From a checkpoint of a small self-supervised image encoder.
Model: 9.72M parameters, 32-pixel images, norm rmsnorm, activation gelu, num experts 16, layers 14.
Training: muon at rate 0.0057, 12600 steps.
Rows from block 6 of a small self-supervised image encoder, named by matrix and row number. Rows with one number belong to one neuron. Each number is 200 + 20 x the weight over its row's rms, rounded and kept within 0 to 999. All counts start at 0.
After each neuron's rows are labels from the 100 images, of 14848, where the neuron reaches its highest value: "responds to" is what is common among them. Only what is clearly more common there than usual is listed. The data: pen-drawn characters of a made-up script with 800 signs. In brackets: how many of the 100.
# fc1: MLP up (model.blocks.6.mlp.fc1.weight, 480x160), inputs 0-39
# fc2: MLP down (model.blocks.6.mlp.fc2.weight, 160x480, transposed), outputs 0-39

fc1.474,191,161,231,190,182,201,200,197,166,193,164,187,182,220,202,199,198,219,201,215,190,221,196,217,228,196,213,190,185,190,217,222,193,198,190,187,197,224,184,228
fc2.474,222,243,177,203,214,207,183,199,242,197,228,215,216,221,175,194,195,178,207,218,194,164,187,188,189,198,201,216,211,215,173,204,189,196,168,215,206,163,219,206
responds to: thin pen (97); one stroke (54); only straight strokes (54)

fc1.217,211,187,191,220,226,181,186,166,188,193,180,178,208,226,190,204,213,196,167,222,220,187,186,187,243,200,181,228,168,199,219,185,193,201,232,160,218,205,187,185
fc2.217,181,189,212,170,172,213,207,207,198,198,224,215,188,198,232,200,200,198,222,193,184,225,204,220,156,214,188,193,210,192,170,197,208,179,175,240,155,178,200,190
responds to: thick pen (71)

fc1.215,213,225,208,253,181,204,178,233,209,207,194,199,165,183,187,175,199,217,215,230,222,212,169,189,219,172,209,207,197,189,189,238,196,198,205,188,199,211,206,196
fc2.215,189,206,205,179,205,201,202,189,206,198,209,194,207,213,207,226,214,199,181,183,191,184,180,191,213,203,181,222,215,248,200,208,202,185,203,205,159,187,215,200
responds to: thick pen (90); four strokes (62)

fc1.386,192,176,211,191,216,200,195,198,195,211,184,192,179,219,225,185,229,222,194,189,207,200,210,226,178,208,220,218,233,205,207,223,199,181,187,182,201,176,169,184
fc2.386,218,206,213,211,169,225,197,185,207,192,207,205,206,173,199,230,187,197,165,187,184,197,213,173,184,209,212,193,193,200,183,219,191,217,214,197,200,221,226,213
responds to: dark on light (100); thick pen (71)

fc1.385,202,167,179,201,234,175,196,191,194,236,176,194,191,169,178,186,223,224,213,170,237,189,199,180,195,182,196,193,215,202,196,207,199,197,234,224,205,232,219,212
fc2.385,183,195,201,222,188,202,207,199,187,185,216,167,218,179,208,218,181,190,207,189,198,227,228,194,228,210,212,202,203,230,195,153,198,218,182,162,237,174,196,214
responds to: thin pen (98); only straight strokes (34); one stroke (32)

fc1.337,208,218,186,220,217,157,219,207,148,172,215,196,210,187,191,159,197,222,194,216,212,208,213,237,207,211,173,177,165,202,197,188,214,212,212,190,215,187,179,187
fc2.337,186,233,215,176,197,229,203,208,218,226,195,212,194,210,195,241,244,191,192,190,205,222,194,182,216,159,196,219,202,187,194,206,199,190,221,246,183,201,192,189
responds to: dark on light (99); only straight strokes (33)

fc1.402,229,216,177,177,192,221,180,167,189,231,155,199,195,206,202,187,210,203,224,218,206,208,193,184,202,168,197,212,197,195,163,163,183,204,174,213,199,185,195,196
fc2.402,165,211,237,229,201,204,224,184,187,218,176,165,187,194,214,194,176,195,198,210,210,171,235,198,190,211,219,187,174,182,218,222,192,205,233,170,199,212,202,198
responds to: one stroke (51); only straight strokes (51)

fc1.341,219,198,171,232,169,217,191,186,223,211,204,184,194,220,183,197,195,179,169,210,195,182,194,209,202,185,199,193,196,185,193,190,173,154,193,159,186,197,195,206
fc2.341,236,218,214,193,221,232,195,196,244,202,201,205,209,210,160,243,197,212,228,201,248,231,200,191,191,194,183,214,231,179,213,194,208,224,209,202,173,189,192,170
responds to: thick pen (73)

fc1.473,215,186,224,216,180,209,220,184,212,234,214,195,225,198,240,176,223,191,146,228,194,222,215,232,191,176,203,206,234,221,215,207,166,181,217,197,176,203,198,213
fc2.473,228,211,221,195,240,219,193,214,178,179,171,210,173,193,171,201,191,204,216,173,178,209,203,211,207,176,188,184,188,217,169,181,244,211,165,223,219,205,206,204
responds to: one stroke (59); only straight strokes (59)

fc1.369,198,232,206,169,181,199,217,184,214,211,211,212,166,196,166,197,186,236,220,180,194,199,183,178,224,189,259,208,203,165,201,223,211,266,217,180,197,189,227,186
fc2.369,181,174,190,212,204,205,177,231,208,187,219,193,210,223,217,205,196,163,187,219,223,219,213,211,176,212,170,214,193,219,218,179,200,157,191,215,215,180,171,199
responds to: thin pen (93)

fc1.348,190,212,191,219,178,202,166,174,200,186,156,223,255,201,218,189,204,178,220,187,217,168,163,224,196,187,209,155,169,226,158,165,204,213,195,166,165,209,210,184
fc2.348,191,208,178,190,222,228,216,215,234,201,230,171,184,200,215,185,208,220,214,224,189,188,216,190,188,195,196,228,247,172,247,253,173,205,216,203,230,213,171,198
responds to: four strokes (46)

fc1.368,225,219,210,217,176,236,192,212,237,186,214,246,202,238,213,208,193,210,188,221,210,189,177,231,216,183,230,213,216,204,219,192,208,188,199,219,204,204,183,211
fc2.368,219,217,218,186,176,239,199,224,245,190,177,170,226,185,217,206,157,209,219,187,252,193,187,189,205,205,192,199,190,199,193,226,177,228,209,174,174,204,219,194
responds to: thick pen (84)

fc1.410,183,219,206,187,223,163,195,199,226,199,208,194,191,232,207,182,236,232,206,219,219,208,208,185,184,200,197,190,153,212,184,205,185,202,207,206,214,188,214,190
fc2.410,202,157,217,210,175,218,212,220,192,187,193,212,206,168,205,238,179,178,196,176,186,211,191,214,220,201,211,234,212,198,203,197,229,198,202,186,189,210,187,195
responds to: only straight strokes (39); one stroke (30)

fc1.40,216,227,194,210,242,183,212,164,172,218,193,215,163,217,193,198,234,220,182,199,190,217,211,211,192,172,213,203,205,189,203,198,190,173,196,217,211,196,184,208
fc2.40,218,172,229,200,179,219,205,223,188,185,181,208,224,195,200,206,153,177,202,178,246,223,221,168,249,220,190,186,205,219,156,217,206,247,205,189,190,212,238,217
responds to: one stroke (56); only straight strokes (53)

fc1.330,197,225,213,243,183,177,204,200,195,217,174,204,193,182,205,194,187,202,161,212,216,210,242,229,170,177,168,151,186,223,208,204,196,168,198,172,229,209,178,182
fc2.330,218,173,173,177,227,210,197,211,189,201,209,203,231,208,186,213,211,187,240,174,205,201,150,162,241,196,236,229,221,180,173,201,220,217,205,200,164,197,214,217
responds to: thin pen (79); one stroke (41)

fc1.50,183,204,204,203,197,190,181,209,191,197,193,156,175,218,218,184,164,168,214,186,205,168,206,171,204,207,185,167,208,213,210,174,199,204,227,222,201,205,209,204
fc2.50,202,218,218,185,195,184,202,180,204,207,236,241,206,213,196,223,234,221,167,179,198,241,200,228,202,210,203,194,217,202,195,250,184,193,176,203,224,187,186,238
responds to: thin pen (88); one stroke (67); only straight strokes (63)

fc1.432,205,219,210,187,194,214,198,196,200,157,276,182,200,205,197,196,222,175,189,196,214,207,139,184,211,205,195,184,185,172,190,177,184,155,208,173,193,180,204,190
fc2.432,214,219,187,208,224,201,163,174,236,204,196,211,219,218,196,218,212,215,222,188,229,239,217,216,190,180,200,228,212,230,212,208,192,194,190,197,212,173,192,182
responds to: thick pen (70); only straight strokes (65); one stroke (56)

fc1.53,212,235,168,203,151,162,202,167,192,185,177,238,220,219,194,180,192,165,197,220,166,204,182,204,211,177,201,183,217,222,202,166,210,167,206,218,189,183,205,215
fc2.53,204,169,223,228,212,221,198,242,218,218,198,172,155,154,206,198,203,211,219,191,212,191,186,197,165,222,201,213,212,174,205,212,199,209,210,181,202,183,173,188
responds to: one stroke (61); thin pen (61); only straight strokes (57)

fc1.62,198,225,215,220,191,183,209,211,186,218,167,205,174,217,218,216,219,208,225,186,202,162,212,168,191,166,210,205,182,257,209,192,226,209,192,199,176,183,209,209
fc2.62,191,180,213,205,206,201,188,192,212,173,228,201,209,169,154,175,171,191,172,171,201,245,169,220,184,188,195,206,217,181,174,215,170,202,192,197,218,223,178,175
responds to: dark on light (77)

fc1.371,176,194,220,205,217,190,201,202,210,221,223,177,220,208,200,185,170,221,186,185,204,181,234,201,199,207,200,196,175,240,207,162,178,212,216,224,213,248,203,209
fc2.371,216,191,236,202,221,190,177,196,205,233,181,223,185,216,162,197,243,193,227,194,203,238,177,196,200,210,206,213,181,161,212,210,214,194,197,158,209,169,203,184
responds to: one stroke (58); only straight strokes (54)

fc1.89,213,175,177,243,204,196,184,197,181,229,171,171,206,206,195,172,192,152,214,204,203,136,219,198,197,189,187,173,151,215,202,193,200,173,190,180,196,172,174,225
fc2.89,185,181,205,208,206,195,185,227,198,206,200,197,189,192,163,142,177,181,213,199,203,193,201,186,227,250,156,212,174,193,187,168,203,192,188,214,180,207,129,223
responds to: dark on light (100); only straight strokes (66); one stroke (52)

fc1.365,185,222,176,220,200,173,209,215,199,193,202,189,190,202,212,191,186,179,175,194,175,212,181,231,200,168,203,213,216,208,228,211,210,220,201,197,167,213,216,196
fc2.365,216,195,233,203,197,235,177,184,205,174,203,183,199,196,200,204,223,241,212,204,188,188,203,179,204,219,188,179,231,184,176,179,167,180,181,227,217,158,161,208
responds to: thick pen (72); one stroke (29)

fc1.301,184,197,189,188,215,209,193,194,226,194,197,173,170,166,188,216,214,213,200,211,213,180,218,185,209,229,201,178,205,201,199,187,212,188,213,177,185,247,230,179
fc2.301,239,202,194,204,187,166,216,219,194,206,208,214,212,240,183,201,186,188,185,207,213,196,179,202,194,170,202,230,216,203,198,199,190,206,180,206,218,193,167,226
responds to: thin pen (96); one stroke (49); only straight strokes (48)

fc1.227,195,199,224,170,209,219,180,183,233,217,230,198,179,202,185,204,184,216,211,211,216,186,221,188,200,174,192,178,180,204,197,213,212,217,200,206,203,163,189,179
fc2.227,177,197,207,222,204,182,213,199,178,174,200,204,197,211,212,218,200,204,207,198,192,234,188,190,196,182,207,226,205,168,221,213,201,196,209,180,194,226,223,168
responds to: thick pen (74)

fc1.338,192,173,198,192,199,172,218,208,225,223,212,180,192,214,175,175,217,222,184,182,188,200,197,188,198,202,204,192,217,181,244,166,204,188,208,214,217,249,223,211
fc2.338,223,190,195,197,218,232,212,189,191,180,194,226,205,196,224,203,159,164,197,211,232,200,213,172,200,217,196,214,173,181,159,225,189,194,206,183,173,181,195,189
responds to: thin pen (75); only straight strokes (44); one stroke (40)

fc1.224,190,173,196,207,211,222,207,181,196,222,189,177,181,226,200,176,217,177,204,196,173,184,196,193,233,152,186,179,206,220,204,187,205,245,212,146,225,201,226,182
fc2.224,187,197,227,189,204,215,198,194,222,227,181,176,205,198,228,215,237,173,186,224,186,248,211,226,206,170,204,183,195,204,222,203,154,216,191,171,214,199,210,229
responds to: one stroke (97); dark on light (97); only straight strokes (90)

fc1.389,189,173,189,180,222,175,188,212,187,198,222,189,202,167,221,213,197,176,208,161,202,199,246,175,218,201,180,213,174,219,209,168,193,187,193,172,169,224,193,237
fc2.389,201,195,217,203,155,225,204,185,212,220,206,221,195,202,190,174,209,242,178,229,189,186,155,226,180,186,215,181,231,188,168,228,193,221,212,236,238,199,204,188
responds to: thin pen (93); only straight strokes (52); one stroke (51)

fc1.454,158,231,218,164,200,193,189,217,203,205,209,185,166,212,174,171,214,193,167,167,204,168,208,213,240,209,228,187,160,180,196,226,215,232,217,199,212,184,186,181
fc2.454,235,176,172,244,215,191,231,169,190,192,204,206,204,194,240,214,189,210,203,248,185,226,196,174,179,188,188,209,228,210,203,168,214,192,192,187,185,226,211,219
responds to: thick pen (61); only straight strokes (33)

fc1.253,217,244,199,213,165,209,206,163,194,192,198,185,200,220,195,246,183,199,228,203,201,199,217,196,226,197,205,183,210,215,234,213,220,221,189,209,174,180,172,173
fc2.253,189,182,185,201,228,187,195,240,213,205,213,209,199,188,190,168,220,203,176,194,199,206,187,201,184,199,202,205,179,191,173,189,195,163,227,192,232,226,227,220
responds to: thick pen (71); four strokes (47)

fc1.166,224,232,177,192,186,231,219,191,170,181,200,220,198,200,218,191,198,190,173,243,215,210,186,205,198,223,205,178,177,222,188,170,155,175,188,206,218,244,186,225
fc2.166,198,179,234,196,226,181,196,203,214,216,213,179,209,196,212,179,196,214,214,149,200,187,232,196,204,190,190,213,231,166,193,228,238,207,201,175,205,160,208,195
responds to: thin pen (92); one stroke (31)

fc1.291,164,202,188,181,180,189,199,184,199,186,240,205,175,170,171,216,186,222,215,202,166,178,191,197,199,210,234,204,203,198,200,197,213,243,169,197,191,197,197,218
fc2.291,255,210,241,222,226,222,202,200,192,208,178,171,210,241,236,179,220,178,175,182,243,222,210,194,212,179,193,189,188,194,196,214,198,192,212,213,193,214,225,184
responds to: thick pen (70)

fc1.201,203,193,194,161,223,227,222,214,203,209,283,173,130,213,202,185,176,215,207,222,182,214,196,203,190,205,205,208,186,202,193,216,205,258,222,213,212,211,213,174
fc2.201,185,223,208,205,185,168,168,191,189,193,160,225,257,168,190,200,215,184,197,202,217,213,234,188,223,193,178,189,204,194,200,178,193,167,174,192,196,173,181,235
responds to: one stroke (55); only straight strokes (51)

fc1.434,203,193,178,191,195,135,181,177,215,221,175,198,208,226,165,224,215,195,200,215,192,196,210,176,150,189,209,219,180,203,165,198,214,243,196,213,214,183,185,207
fc2.434,173,164,172,185,232,241,199,225,214,183,231,169,223,200,207,173,158,235,204,187,204,204,190,176,228,191,193,199,238,194,241,179,179,197,202,200,211,238,212,239
responds to: one stroke (29)

fc1.210,167,168,227,216,216,211,159,212,207,199,193,221,219,208,199,185,193,234,180,214,193,192,234,197,192,168,187,194,181,178,181,230,220,196,226,207,211,194,216,204
fc2.210,212,200,164,188,218,191,238,186,168,201,193,199,185,192,187,191,187,195,210,188,211,194,188,193,215,206,221,233,220,202,224,161,176,221,211,151,184,195,198,179
responds to: thick pen (82)

fc1.373,196,173,226,181,195,179,194,200,217,171,235,205,196,202,191,193,181,235,192,191,183,212,189,212,204,199,246,197,205,163,212,174,259,238,184,187,182,217,183,175
fc2.373,191,223,165,214,197,211,202,202,197,204,184,182,195,230,190,197,204,166,214,220,214,175,205,173,201,201,164,189,184,194,181,210,139,169,208,214,222,169,226,213
responds to: one stroke (60); only straight strokes (53)

fc1.67,208,215,197,205,155,174,209,192,200,201,197,227,207,201,197,213,221,214,195,223,249,202,227,229,160,167,201,186,213,223,168,198,168,164,185,186,193,205,185,223
fc2.67,195,169,206,197,225,211,181,187,232,201,189,185,170,181,204,191,182,212,211,163,176,214,202,153,215,203,206,174,199,183,231,199,214,226,222,202,206,199,199,169
responds to: thin pen (94)

fc1.356,175,206,198,203,198,232,211,171,135,199,215,190,236,191,189,203,179,212,209,178,230,209,185,180,170,177,190,189,218,179,198,217,243,194,206,182,183,155,180,217
fc2.356,205,185,177,173,225,175,188,207,234,158,158,189,171,201,187,189,212,164,223,211,203,185,224,233,207,222,226,238,227,205,190,192,173,209,192,191,210,231,267,169
responds to: thick pen (83)

fc1.345,212,170,193,222,240,204,183,226,203,214,225,199,167,233,192,202,197,183,185,191,156,182,217,191,240,236,197,190,185,174,243,192,154,203,241,177,216,201,234,212
fc2.345,207,228,198,174,204,200,206,205,190,184,203,187,228,245,206,216,171,198,210,205,210,203,178,206,161,184,215,211,217,212,175,184,223,189,184,207,188,223,209,228
responds to: only straight strokes (69); thin pen (61); one stroke (58)

fc1.98,175,230,169,211,159,249,167,195,196,189,207,218,164,202,185,202,170,191,184,222,189,197,163,189,205,196,223,220,208,202,233,194,247,213,226,202,163,199,187,192
fc2.98,231,185,253,192,250,161,219,213,214,217,210,195,224,206,206,251,233,214,206,204,230,191,199,214,201,201,198,190,214,214,160,200,162,199,186,197,227,198,219,221
responds to: thin pen (89)